{
  "model": "contrastive image-text model",
  "dataset": "larger renderings of crowded toy scenes",
  "train_examples": 22605,
  "image_size": 64,
  "crop_scale_min": 0.8,
  "horizontal_flip": false,
  "color_jitter": 0.2,
  "tokenizer": "word",
  "vocab_size": 62,
  "loss": "softmax",
  "embed_dim": 384,
  "encoder_arch": "caformer",
  "encoder_norm": "rmsnorm",
  "encoder_norm_position": "pre",
  "encoder_activation": "gelu",
  "encoder_mlp_ratio": 3,
  "encoder_head_dim": 16,
  "encoder_fused_qkv": true,
  "encoder_qk_norm": false,
  "encoder_parallel_block": false,
  "encoder_dropout": 0.05,
  "encoder_inner_norm": false,
  "encoder_drop_path": 0.05,
  "encoder_patch_size": [4, 4],
  "encoder_conv_stem": false,
  "encoder_depths": [2, 4, 2],
  "encoder_widths": [80, 160, 320],
  "encoder_kernel_size": 7,
  "text_encoder_causal": false,
  "text_encoder_width": 256,
  "text_encoder_layers": 6,
  "text_encoder_norm": "layernorm",
  "text_encoder_norm_position": "pre",
  "text_encoder_activation": "gelu",
  "text_encoder_mlp_ratio": 6,
  "text_encoder_head_dim": 64,
  "text_encoder_fused_qkv": false,
  "text_encoder_bias": "all",
  "text_encoder_qk_norm": false,
  "text_encoder_parallel_block": false,
  "text_encoder_inner_norm": false,
  "text_encoder_drop_path": 0.15,
  "text_encoder_kv_group_size": 2,
  "text_encoder_positions": "rope",
  "init": "lecun_normal",
  "residual_init": "none",
  "optimizer": "soap",
  "beta2": 0.99,
  "lr": 0.0016,
  "beta1": 0.9,
  "shampoo_beta": 0.99,
  "eps": 1e-08,
  "precondition_frequency": 32,
  "max_precond_dim": 1024,
  "one_sided": false,
  "adamw_lr_other_params": 0.0028,
  "grad_clip": 3.0,
  "ema_decay": 0.999,
  "steps": 13200,
  "batch_size": 256,
  "epochs": 149.5,
  "lr_schedule": "linear",
  "final_lr_fraction": 0,
  "warmup_steps": 1320,
  "weight_decay": 0.1,
  "adamw_weight_decay_other_params": 0.05
}
Rows from block 3 of the text encoder of a small contrastive image-text model, named by matrix and row number. Rows with one number belong to one neuron. Each number is 128 + 24 x the weight over its row's rms, rounded and kept within 0 to 255. All counts start at 0. Numbers have three digits each.
After each neuron's rows are labels from the 100 texts, of 14848, where the neuron reaches its highest value: "fires on" is the input token at the peak. Only what is clearly more common there than usual is listed. The data: larger renderings of crowded toy scenes.
# fc1: MLP up (text_encoder.blocks.3.mlp.fc1.weight, 1536x256), inputs 86-171
# fc2: MLP down (text_encoder.blocks.3.mlp.fc2.weight, 256x1536, transposed), outputs 86-171

fc1.437:152081076137094136130116126119137137182130156119121151126105097125115128110144121108121135156142097100085146114115112125107181119131123104128088146126157129099126138122158087150142108163143131120128102111115104120155152137153121104160099098120085132111133110
fc2.437:121113121117131102157147120108104117124125121079108153140123132123195107167183118137138104114081079120133139131101147119105133131180150128094126120113157116122118138142122115118163103147110168144142109140117076097109140087116159158119148132133148118185064110
fires on: "a"

fc1.669:141088139122130098130121121073162127132121106111116157122135116167121108108134143141124148124065158130122132152115133162115088131131121152090140104131116117129103119138103159126162113135130124117127184158140111104120146150146169192170143140137095134114153150
fc2.669:095148146152126150087126115140139154073152156106143172156106072145142141087114116156115148100156110107155117152154122112117103123115112154086126130120152149134119109161112117107132138123169144130130130153159137148119126200094151117119108138102088097140105137
fires on: "chair"; "duck"; "pine"; "sofa"

fc1.684:133090102154133097123133166171151159139117096112119150123116144134123124140095070130133125096132168136152117108132100119101112145122164129106098136148063154133126115175145117130155133112103116160087112134130105162121152113147119151110136120116110159095095133
fc2.684:110127120194128145158103147084105154073160148182122128153158118141113127117143145152186125140120128109132121110113136125150152111154160113121070115152141116133098115119142081093129160162139117126169139131145169117124108144149151142124115100119127179160100128
fires on: "<end>"; "the"

fc1.678:104150080157146139145121100170125128134128116151160138137139080119118176077140108122110098127158123115146097110154116155171078145150103112161158135130099111146145129154142137120114139136084120128048127139147120118119153138124097139127182142137165118121151096
fc2.678:111120143085147105170093160135162134117115103147124058082117110106099116145129144141146132111139096139163114096128145174149135125135145119098163110108143089104107145106122166157106115116106150129132160130124097095137150093127111134152148133065093121117107103
fires on: "arch"

fc1.304:128133119111125134153174142089127102116154101119125122139102111115108103185083125090128141121108147099137107116122077110104113119083192115126103149140123122118115112137110103101176123109122097151108164156116097094159127137112106118131132102104111150133098137
fc2.304:129090123108137102065119107113112139153115119155113115117148106132098124144151118105140118147098122140104115110154089133118129090128105139171155106093152105104138122138104158105170163091110149095130064075151109137144135091081129111094123107149158125156113096
fires on: "a"

fc1.112:152092086162140122105144098114131132136148140124090111151119115120136170185074101122156088129139107100123126082134092107087091144077110154104129147096089111121169107169141153166146143140074134112114129150138133132127088119118104105142084107159079148127095133
fc2.112:110112161129116149098093129149156156125137144141107162143059153125101091121125163147130137131100123074101130126082123129131119139132097071118147106118140090123085127112122125146145120120117160142127102102141127112119081115129131149155126109128112109156125160
fires on: "matte"; "lamp"; "tree"; "<end>"

fc1.14:190114121128108126124121114170165119169097140100111143160106114128121134140101095105106104079113179095116185152124159118105120133105107125106120137119114134106160120156125133149151112101101154137107122112162165144093111117142156148126072121147085136149129125
fc2.14:127087120156122107109147131101132163146141123099169150162140160155127113157116156144099117083157087116126119136158129114092134091148162138128116127141100117092152126176124090129116119115115123126118139135112148116109109152142104125152116131171086087137141117
fires on: "yellow"; "bottle"

fc1.255:132118087114114117127086150150120163136181139152096124156136166130107134143100155129071104138113106129144178128126134112119145091118111134107145196126147127120134128111152151148125136134134161106137111128131127145134109096077140102155104097162124140169132135
fc2.255:144111136122115117083148114101139106114112117095127160100159124117142111164115119106113164170104182140154124109134148173176130075145115097153093103100124141114113112139137139120150163146093121136143144061122150146117084105104166117095127136124088139163150120
fires on: "tree"; "cream"; "lamp"

fc1.104:171074112150097114136114091170161135144114152160176103127155128153145152125131102111139144163143094115119132135083133119116120112140137134116105131112145082123136103122144098146110140105155146150154127151125100148132097090129166106137163107065188132137111084
fc2.104:099134101170135125135098127098109133143127164146120140103174093150142129128154146108102113117123142171124115113130149133103114162084139106114080147166103077143158109135113132126127163148140091109121115148154109113128088125162174129102138148162179166147134127
fires on: "orange"; "brown"

fc1.346:137130114162148133156136126073164138143107171125163128124096102126118151109128174135144131155120123131134116160167120123148163078155146117105140127127107149130127133151179119154125095132137148149158091158120116141144157125116149149180154100112131134145182162
fc2.346:141117144127116131083118075107087096133136118144129158155088154096131147107168129139127119119106138114092163118150113131190107155133142118142086138097103121143116152109083132135136137093146122153133135104127129134116101121135146123114087110185159115109155133
fires on: "and"; ","; "house"

fc1.263:122116080111123114137132110107102172134137124182125136119157136140168160136145128115155124082098083148170106128143115120132118094111115123111109091160145099092185100131088114136134146163123129127115134097128136130090116166166117119152102130111122082111148094
fc2.263:134117152137152171143130151150131123157099157109137144132157072083073104142085103182101169122166118162122121130134101145131126119160142162121161123148131157112117143175134157118148103113127086130086114140146159128113126133104114128123129112095115120130156127
fires on: ","; "mug"

fc1.4:111138098132114105097156131109165083126138131138127156136105112137117161160112140081110139111147132123149116125174084121140143142132140137110092083119126160122146081110088118095116080111081134136129182088125120114134097107088133135143162120103149169085157102
fc2.4:091109097095091120108127137144138098152113120145109165126147129135133140101151104102163135106092154117143104162145103142091127121086101127149072143137112124125144136133120095080098198122123144132113153126151126125162073106142097106113091132145140127099107117
fires on: "orange"; "red"

fc1.306:127172168099139101136142155127114126140129131167112105114090133104098132117064108144155114138158156120120132141122146097123102107122132150123142107105109086159117131098133146123178151117145102107126169130157145116158111111113120149106110060104154113079091123
fc2.306:127135146149147138110120151134102126159187123123124102119137108125089139148125104165128123149102103126132104143131106121109134136125142147162100158102123188076123142143155159130127093111090126159132093143123147144130145082132098135130123129147143135134059124
fires on: "teal"; "dotted"; "checkered"; "striped"

fc1.609:115115150129145108128153132082123111168088126108137103111122114142102154132162145163138078120109136116124114156093134111136098147128066147106143125120142088127123157196085138149113114121139141143147155107093113167103129119086129095121077191127107142172107126
fc2.609:116122175168127112099148149136145123127168133175119112139152116143138109126104129108091133109175142094131132101148111115100121119197159091118123111162131125146150115096146101114116101137122081095145103141184129094145153137134145147138072143075099108121158144
fires on: "yellow"; "bottle"; "white"

fc1.370:158093114147098107166131112125177122097104102105161128119149102105150092143113122123086161137057142127112102115147141144124138119134118173118095175119147133117146117124110120141140127141096177139109126144103172138148153110159110138146104183157140157141138101
fc2.370:115115124181133115108139081111134139097139140184124184124130126125165126139117148106129143156104097159085146139121134128156132097131113165135128142150162142136124168148126142137152160176116117083136106173134128154160140107169153105142152123101129082160101127
fires on: "barrel"; "mug"

fc1.229:159161142151100167060156115153106135143133119120099130141101093129106168090120117181136156139146171071131146119113099119111090112096109131124157149065128116157156111131109150148098113080067185123125133148154141146115102111131153150122086107126118137123143133
fc2.229:109121109126125134142079152132098100114100108108155205177147141118108133101107110149106127104143102112118112110139178096129154147111124184150060160099121127099160144112140107130121122151129132165147152102147127136138138110097118139078105094149176109134115131
fires on: "pine"; "tree"; "sofa"

fc1.661:069105148112126153125089160153153153082158187127129132092133133141115137158141105109123147133118089147133131127108125109144154120123139094172152108121152130159077128134108115111116129107128190113138110106097109149149111155156138166151086097149121131127157164
fc2.661:120156091084113114145117155153087131116114106154118168107103135094157150142130132134136146104119126148115159127124104155112088133140089128131129108134132103109142100126151146098130110083105117113101147066136120144097144160112161117162170157087161144156151053
fires on: "green"

fc1.711:129125102097100134145118116154129161149112152151123146146134063144116165094155144154109160157098104153127079113134138159108176135116161111127127119133115134144141131148076101126096142110166105120108170114111147106139106144139098148133123148173123112133171077
fc2.711:147137102126128114097155112145120123159138141111103149157117142147101143105115172121139113121080141130150093122119096140152104124173170102132155136071105120130124077087088115145165097092129153114132182085117109140106130130120156116150117095117118140141112130
fires on: "a"; "flower"

fc1.89:123151150122098103163131160160091149141161126127129133121107098143122156158096144095131092132146150117135127105112102130111151133142156156159134132115134123123133077107145107152142151139101157100093118132133150121085100115124127118161131152120117099109128143
fc2.89:068109161155093089130132207118149176101108174127119100133154118136106169134108118093143096123151151088151088095141176134145127126144141098135162125112093139121116103133117142140148109166142152152140094084142127094121120079147111089100136138106130091164110108
fires on: "arch"

fc1.193:168134110137145093103210122131135145156126168153107115131132103125196131131131107100176148149132146083167104135166156102084130135104136133099139067094106109159120108151091149115080133107136161114094134105155153146145109121132153085112100109125135095074120135
fc2.193:143099086137151155106114158145138092118142147160102198149072140138128105125145133146123156070121145097140112152090100112119132108172107096142150130067107147071141122107123149109119165081100164129142142113177104137160133142154143122168115092159117129149119142
fires on: "matte"; "glossy"; "<end>"; "ice"

fc1.717:166091140132112119101088120128095161141136094188124118106136134122131105128122127124122136182165152133105097093133131129093165119095089151132144125082115133139123135141152131101119137121132123126132104152153101088129168144122157149122113109130164128150153123
fc2.717:142148134067130126175135140132133133168157106127090131105160076117142098099099165129082147113154101104117156140163119113136146130139128170142113123107158120098143087121155148141146123113136103133104155126149135148153117143117142139098162103100168177130159110
fires on: "yellow"; "an"

fc1.283:093128099114117089163079139093129172102147128183163127142110175142105132095133129101139152140130127123145150095120093141127127068114128145116105155139155112133124116151152145124093186154089149120122102141156135166111137137164102152160127156145125112175134131
fc2.283:104127157100120120158099103128093136138175094105193090107107123138101121151116150123146150141105162061117118115125116128167078133106119141153132155121150153103149096147120092161097105146092162144138165128127135144135123079156106147122086132146143113141076133
fires on: "barrel"; "trophy"; "tree"

fc1.169:147134094126136172155123100134148164143154130145130120132105132159155109137120125103106142096143148169123124134150119107166106137149158128087133096161118110087129123116117114141166138148144138136124118121132119131071127154120132151110109102153101096095151109
fc2.169:112117156129195166168095136166116137090139126155119152095117100146112157125117137168128110128132136143137123132164124130112121116139166132111134149131156152139138111097088121156150123151144149112166136154159137107134127108140159141115085079107084122178063133
fires on: "arch"; ","; "and"

fc1.601:146121157165136147148133145142146091134086152113117141087114134145141117140101118048127124133161104100115165132125157122147085098115160107132084109151140120152112118125149149137147143109130152104054130130112136139121135138122109101108148110181131110128119178
fc2.601:146116113130095153122132123110134097112166106186090149191110121099141111070149142131141121097180148158141113122127162126122126186168117124143127090101169146120102143124146145133130143122138125099066130106119127138132131115145144108122120123119121108169162124
fires on: "teal"

fc1.199:144127074122175129121164129108109138114129143087110099087157112099120117155150112132134089095091146164119187120118086109138149142092114126139096122122105133103124125167187184155110120120093132130133099157122114141130140115136127112124132139142162121154154146
fc2.199:115136137097096127139144134106131115153119120155095084109142130105171140104167139132119136146128135159128149142175106160132148164177134141111138119139117112136138169137114097084141159127118098149163099114172149159087147101132129103123130123110105133117088123
fires on: "umbrella"; "mushroom"; "table"

fc1.450:131158112088115131129129110110141156137158097117115082148079130117073153106112143079119133144143118128125154109123129111119083176125106130101130141088071115094134103130099162128108154165138155144124151102148143137150120124162150156099116101145098105142136133
fc2.450:110131114135076130108138124078124091135122079110137136144098130134078139146162118135144115110128120118139094112128116100134147142125161118182106137098109135124178066092127158164074143127114142131139131128134097154113068133145146145149099149092121170127125154
fires on: "tree"; "lamp"; "mushroom"; "pine"

fc1.734:092123099104146107160139114102153146108135132134091133132086114145106148088127108150140120116120124143125163108144115159154128124131125119099136115113143103122166114084127154149172121144150139187138122124130182136142108159104141131146093111122090121164141142
fc2.734:109095125147106104118108133109124163137168128112114131122149145106118064133109092122129132103140148185114145134171121122183182132141117140106132134110138158105124105178179117113126161107101131092118131149128151097124127118127127120118092094115137135146133107
fires on: "tree"; "robot"; "lamp"; "table"

fc1.453:097103106108109120124135142126151117125112177147109114118114148117140064144122162160151108132078107150109168106095140114134148103132099102149133098152112110130123088161181101119149167127154152110097142143119151096141116151133165153157126142105163085115117122
fc2.453:089137181118155146109139145098149157109142134080117100152095135094084132188112130105134127115120159135145145097167174134141130141125122117149122136111099119107125127141161095109095114095115118121095119123082119121149137125165150164166145113118139126148129120
fires on: "orange"; "chair"; "lamp"; "trophy"

fc1.666:124142145091166115066166119138121134146111108108139094117119114098147121096105121152108110090116112172160154125118118102107087113126128124133115097127113168128143162132122148194078112125125130141152088141112117116118095142132133115133139150136086161113128169
fc2.666:106133107136076140130149167093138144185100132131081119115133134105169124194159103080108103120130137167119107120115134129104118101119179150167112149162139147130146151128179091116139133122142156105149126138106120145143127138113093154163123124116100127109137117
fires on: "pine"; "robot"

fc1.301:157126131165144102145148110131113147175138104097143115066120112124116111112136143153104123128140098111109141124098114130115154148149111156077105127105091120095130136119159120144103111152168173116111138193079117138119111090159116094123088103095172134137101103
fc2.301:113078111142157135119147110089131121126124150122107138160125141146132100124159166112088117101149109135054172101105133117133112146170133124164108163179161138106117104154130127126135131122151091139095128161146114121120155142148121159115145121115097148152131171
fires on: "umbrella"; "tree"; "table"; "lamp"

fc1.22:098104148110114109112075141088110147131115137086174094117158118119162132127097123178100114136127131102117106140133162111156159128131123118123106102132075146100146142111150129106116096115098115165094141154145175150095095107117102162176152149167118144103185167
fc2.22:112163127090112128151169137122153120117127076122102159128128109126155069168106191164167136171103152138143126152135131154119142091100150125140127090168108130151115133121116133118166148150141124139128158138155124176163131128112087145137152113126154111140109158
fires on: "and"; "chair"; "dumbbell"

fc1.134:115154116128115119095140144103108119165158166126101102135152124117095154126130143130127124112156101078145167168100122101133128113127103120106107139109159142180118104163138159109124135113137170140109113181167095122141159105132165130113128162084129105106162116
fc2.134:164124146084154114117122129117127163134092182104129124124129113140105180110146130106118114139113117121146142168124155180143091132134128085121135095172142139099134119108118111128122125125113124120101121125128126130126150131087151144148163128108154130100141095
fires on: ","; "orange"; "brown"

fc1.265:145154134137142116105166116155137112138080098195142105097091161133156086111147125106144107109128136106166124169131131117126114112133158159140149119172123069142149158087099124114097120102125172124150131122143182108114108120098123142130107087136118126122090143
fc2.265:133101108088116127064088099113076135137117113104110131131124129130133118120118070109095127061143149097153160143117092148153145140111087156127131133134166103126127143133103092135086149086132163110148126121096114106160166164126108140164119131140098101131153123
fires on: ","

fc1.561:147113134140137116075150123151112131100082132137104135122152138119141159167139094141106113119097146069150145106115110118126136123139118112138119139087125170158158128080159143149133119144130140102104114118151134162157134112105121100157115146161174124172137100
fc2.561:120142118152124115150109177082137103106134118114122125131126141080098089125112135179151139160145148147136156124163172150118137159093133124123105119124143139136118141140139128140158125128119116131128152108104106131120134091146147127152083120153095158184125136
fires on: "yellow"

fc1.603:101127144070131142081158138113154130103149115147134116090112138154108107120122096137116169142106184112125131133146122094092171143157125169169130102106133110112113122168120132123104133114137130124112155090097119124106123177137136152087129120141103111147108139
fc2.603:134119128147131120101118084145185112118120133065108126143141128111103116086146103155135116136104156161156152138087144104166168136151109104140118142140142095163152109070128109125086139077113109135163135104140131153127127112116173158156116122142142137176132151
fires on: "pine"; "robot"; "chair"; "duck"

fc1.401:097132139100136091162104108123149130138123100122095129130133119118132120119135163114140105104114119147100134144122106143165085075135112140117112115093078114142117112082148115142138138107123125162116141098122143136111077099152126122170135094072132112162137130
fc2.401:125138174133103140075120157132142137112090124108133132143120123129193091125132105137139128110148117113174107154119123083142152122110162127114144150127147140116139161115069116135138108162170159147093143103125108121099097163136161137149117135164110107150158128
fires on: "tree"; "umbrella"; "lamp"

fc1.239:198100089181168072137154142141141129138103145138130116117122109110104128184131090114120112157120139100163166121116135098111143141111176152136139141092114166095157109170129115120143132161114144096118095128115096117158132120114147182141174085134115148123119151
fc2.239:073121126145127136116121144116126138143135163159154152134124182137135113142139151143146086126145128132107152122140113075108140124158145124115123128147139122093127146122165089121138159130155145106133112134135124163081105130184150101149091152118119100119152162
fires on: "a"

fc1.424:150103117110109165129148157120119160141146093142123115157115122115114154128151122085152099113122122143167179161116136099132127141103110114120169147102120094158105109113131083134130089128123154125131135123171116121138169105104107111116115115140130119147100116
fc2.424:121114127123126142136095085129153131159145103129068128150116187109150086159133112095094141145169142138182123139127159082120083131104119145159127126130131135127113147102152131144123165127121163161172178117157134088142133106103099126126152121095110142131168079
fires on: "robot"; "lamp"

fc1.403:110101116123118167131146142098161115129138114144100154129094061166110147126088134109105106164145147126128163122115095155119124121129144094146136127125149132113167130126078097113116122111109153126087117099130117142112102143146116125147164158112102118128122077
fc2.403:117123097164131134089119138140138122132098101172147090054140103138085115099138140127142132145125130127156100143146123146089144120101099115143126132096187144093127089147082157163112131117077174148117123119154114118148132070120124125137133142100072107128089104
fires on: "arch"; "house"; "an"

fc1.165:104141145116180130145094126102138122119159139126140103130144130119098120118163147128142158119113108128147155128138124116082135106094138112128103153089187148134143153135097115100063098145095139137145118114118165137084175102114130151149155149144096121176086110
fc2.165:125135090122103137107096138120097102112180156122130107148129113121120110146112120147132160144121141101111115090125088119175100136124157153096156091129140086173088114200116120124100157132136118162153141140126100121147106129140164123133132151185122117103131151
fires on: "robot"; "cream"; "chair"

fc1.449:207144134155091102131165177088124187150072099126136069161120109130117140157129113132106153127135122118140114138109108128160115117107115096110101158140137129112142115130187151132174083162160097166081072093139136126121128159127109156147170105146146098128133094
fc2.449:101120141100106142156148140168088153133123111126154160129105129111144173158133137116107131121096126133131126113098141112118125115115145140174086172124157155162154167130124116106149116143124108135165094094079098109080149170109133127140110125127184113128165116
fires on: "and"; "arch"; "dumbbell"; "table"

fc1.458:111124163163119108109172153094125166119128135108108136113161166147082188145108130130128112140151117165093095139107144129095149087107145105064125125132113137157128116123108118083145101110160104103115124155110121094176089096086095138138146144144133085146120135
fc2.458:094107159157142159094149078110181147126103106105081165131144129105100129111106145163138120119118095115102113135111158160116122153174152124150151112135149165147117131106113110127160117116114139133154145097117113130152172119098118116188135124121112137127151111
fires on: ","; "and"; "dumbbell"; "duck"

fc1.724:145117094140141132124071111106141159113158155108081102154143169054079134118164130138146116124132127107130109088081162117126098108117122060137123131136094132138106136134152171156126113138136175103131123125142111129122116129138169165149113103146150110118134135
fc2.724:145143124142106080109113111113139133113161099107121143145101087110126145161167069130140106123149147130146104155121113119149103145194156138138105131125117143116119150163160108121165131120116116069118098109097107115104121133161157115132081147141156139131117132
fires on: "umbrella"; "mushroom"

fc1.21:074144135117162108071185138121125134165159133153091137114137147099160118140104156066116140131104081121140115137124074114123110152101147157156147120144071105160138100087113088121138120114075149128114089144141095165110153152077137110133115115104085124124102163
fc2.21:086139134111149133142104152063103139146109133097158150148108118131115132158162129128120160133118102121085109101072125099142142127097073166134118108123164074110094160132129083127118142107141153131116144093139136145128081128098098127152148145186100157161089166
fires on: "<end>"; "boat"

fc1.576:124154108089095138136122142129148130150069135133121093186139127127108139116105134125167078094160124111138151100103112122114107108122090180101105160145151096151158092141067145129117159168125142145102106156120126150107070118140113089142093168115123107130124130
fc2.576:126108138139128099159123119106113152121148127097119113125131170145133162133119135140110163138129077136111124069130129135161092130133114122141171078113120086113140123167096113137125120156098135065139104144132134082112079093157094148109112138167160109101167107
fires on: "pine"; "bottle"

fc1.313:163099125106163116095088128151130132119173124152113144131129130108092145150135116141124167130118129076152159137179102119142165103106113111120178129132096143087118108145123124145155125105108144145138093159130128108148135090171114109140181141155103183109153156
fc2.313:120145103156154104092206130131090110120170138120084133152087080103145113090174147160156146146096147147130127129119129117151123125136159112120155095151123129097143131075119108108171147140135150160124117093119125156137124106134123121135123099096093124109141153
fires on: "a"; "flower"; "yellow"

fc1.479:169097119106123053144133087138118179112140142141097141123140111097149106146069103148101155152117090134120099066139114107118110132096139087151147108089139110137111133136163164114149123096124142154151127092106112164122154118129129085127128119139100116152131068
fc2.479:139148121064098105129080124104106144123126114116102098141149107133104106136085141180100148120125116135135119144137170120147157113115089112127122092136141130127101090135160147133180141144074110128126133112157126153154098108090135124103144102113145158094117123
fires on: "yellow"

fc1.518:137093167086071161097149079137107106126142155083096151177136138133154130135107148120127152130114115131118107069122125109118137124128115137081183101140136141139110164135109088126128086104130113104181097120105145127125143141113138148126117108114177102125168149
fc2.518:161122107115110156111136136185121122155162130149114107148092062165119139096114094121086135136124145106138112149152087158112127126125180131118113131119101098172160089144121132086100149109161126163100135084149149115145086123110110140140111163097167097156182092
fires on: "tree"; "cream"; "lamp"; "barrel"

fc1.427:092143098070127115092114090143115073173158145136124130158124137118102138140149121136108135129079123120162189136120127131125116156159146171158146119147109143096209134073150111144108099149116122119105177141141118110126138135152132072106133169098125142083120115
fc2.427:172099140181109082116122098151151111091121108134100104141110124119126120127100146121158133096113130111106112132129114129133101110141073121129173142130133102167156151146093105103087156102133110101154158102127130124127167126123103152116079143162114117115173112
fires on: "matte"; "green"; "grey"

fc1.589:092146118161156101159150094087096125160120118113136102136052120097109114166138126130118123142120166118127104152110134130123150113127146142101124137156143115117130124138126140150116158125133167087099105121130067107143135148164100114165139123132130138144132124
fc2.589:083112098163082127115094126087125127127128117133111117117128097121106139191143107101147142123118138127109126116146137138149105125120156084140142203122117099109131137113152134127151144136106138160061108130144097116087138102117124121075089142158154144168133122
fires on: "umbrella"; "<end>"

fc1.649:147106078085123129111147161123105142107104115123129159120095088130130146136167102110109134118121144127124116110121088151119069117124091158135162092159105097132151127161114123138130093171069095096056112117104114124153121107148099079099158120138037122160148141
fc2.649:096108122138131112113118128099150187134097105107151109130106132096143160123122133103132137103066126133089141035124150138121107121126124089130145134147123146126149116140139105122120101150081133111143130081126161146129115094133081129110163084149121165132114138
fires on: "pine"

fc1.725:140128106102157162088122133148147115101122117103198104135146124128130166152150117141136118111143160114099135177131106088140153128138105131162106081132120149136100156124126115143135080120097129197137127120081148119186127140160132147197154162126153161133140136
fc2.725:100158129118102142141108140113153095157126129114098152127093117123147118160124126083104141153128164165127110130112171173108129127091141116134129096098119132099133176154168111110141100141111128131145093101124111143132113146151110144149066115106099143152135133
fires on: "pine"

fc1.643:121116131156119118135121130160153139148089114171170134093090108121109125151115166121124136102194149116157116150145125150120145122147130142132138168094137142153091101082134153101138124122115150109109157129173141129165104102167127140145184088087144144095111117
fc2.643:160137129100130142130158158139134155154130133112110152120103148138132099182123148118144166142172131116145118155140128158151168121077103140165122164162157136149118138165134161135159148158138144119100126131135168133188142121131121110101092095093151144107126122
fires on: "orange"; "<end>"; "brown"

fc1.612:172102149183134123108138136124171101130087127130145109110141107092130136160128134188126134137114112084138128116134129155093142146122167153083131141128136149088131090125112146189124105099104166117085103145147093113144065080128139087148149161132114109108112081
fc2.612:101137085158150181153115137086132182128151134183139148141166103132120147123164153113157119115131132168096151131093140113152139103141137108143145114129130118081115120145137116126134161133164158130116145122154106132117125128129142123141127129120114148142117105
fires on: "matte"; "<end>"; "pink"; "grey"

fc1.38:092137107109145135136131134093110134133170136145114118127088119141141074126125121108122088119149168177143145067123097120128115164116114183091164121180134123163147086093142152165156132064110114169119134138137147132153115121114122137124134124097176130127129122
fc2.38:104120121101122132128143120146136120160155116117117124134124132127152078139095140153119133170154133148097145155144115098111113128116115142087113125129119144167147140084119108092131156133115152102147172148160122098134159145148102073085107132113118102139111098
fires on: "teal"; "hammer"

fc1.148:125125081159197102124138071150103127108134122151148115138122112088120110118107078102150137138156155149125123138091081108191091114115113100150124127109123148138145152121083143127114122096088160125136131126168156159139118125129102134164191124102118137124136120
fc2.148:115074098112127107113131137152136123161105122118105090154127086126138119076110126105081109127110149120176146156144136145125141137121142138122132135152109134114132162112146161106086129110138135097102133118134184128138148134180144117102121144094139123140138110
fires on: ","

fc1.41:148144106118166122138140125136141129097142177136115164119088146127152110152128092135123133162096102110109121103111079119118167139121089120180131172111156118154142110084101102090134160135093140107146136098125144108146078138092113152129137129130116126139127162
fc2.41:104102105108103118097147111153106138052137130108102125140095170145113169094136099126138147128140123109128144133119119171142149152107125111135099138138152126153106129135127116123081118079167138137125096094163116140131101125130132147124104128137171102124100112
fires on: "green"; "right"; "glossy"; "matte"

fc1.102:170168122090118139110121175112182161125107102095124080149117134126130111111104123134104127116124121120102121086137116113135107114109086131089106110168112106105162108140146129121127122137113161106132129126105194099152104152137079133178118111076157107144126131
fc2.102:144131167157088135119094143126182145137120128169191156095160116110103123157119141155121150158102100143147127115116117138119118112154122156158095121119137108164120120149096128130109127131156136111113127138152089148169130094091184124166145108123106154144108146
fires on: "tree"; "barrel"; "cream"

fc1.695:146116092083146104143178143120178108136147075123142101109121167117103103132115104131149111131085118088098155142147151086141153089141124134124119127111069125177136137123136156146147146145117209145119126158134129151176129111124118139145156166146123135122171123
fc2.695:129125160165116125140110127138148115110106117154108119135097166142160111131096138149084147092122078133095128147110101139169154102129124108128147104092112120111119158121177120190140143152086130096126130189144154142153110093162145111113120135116135133112156097
fires on: "tree"; "lamp"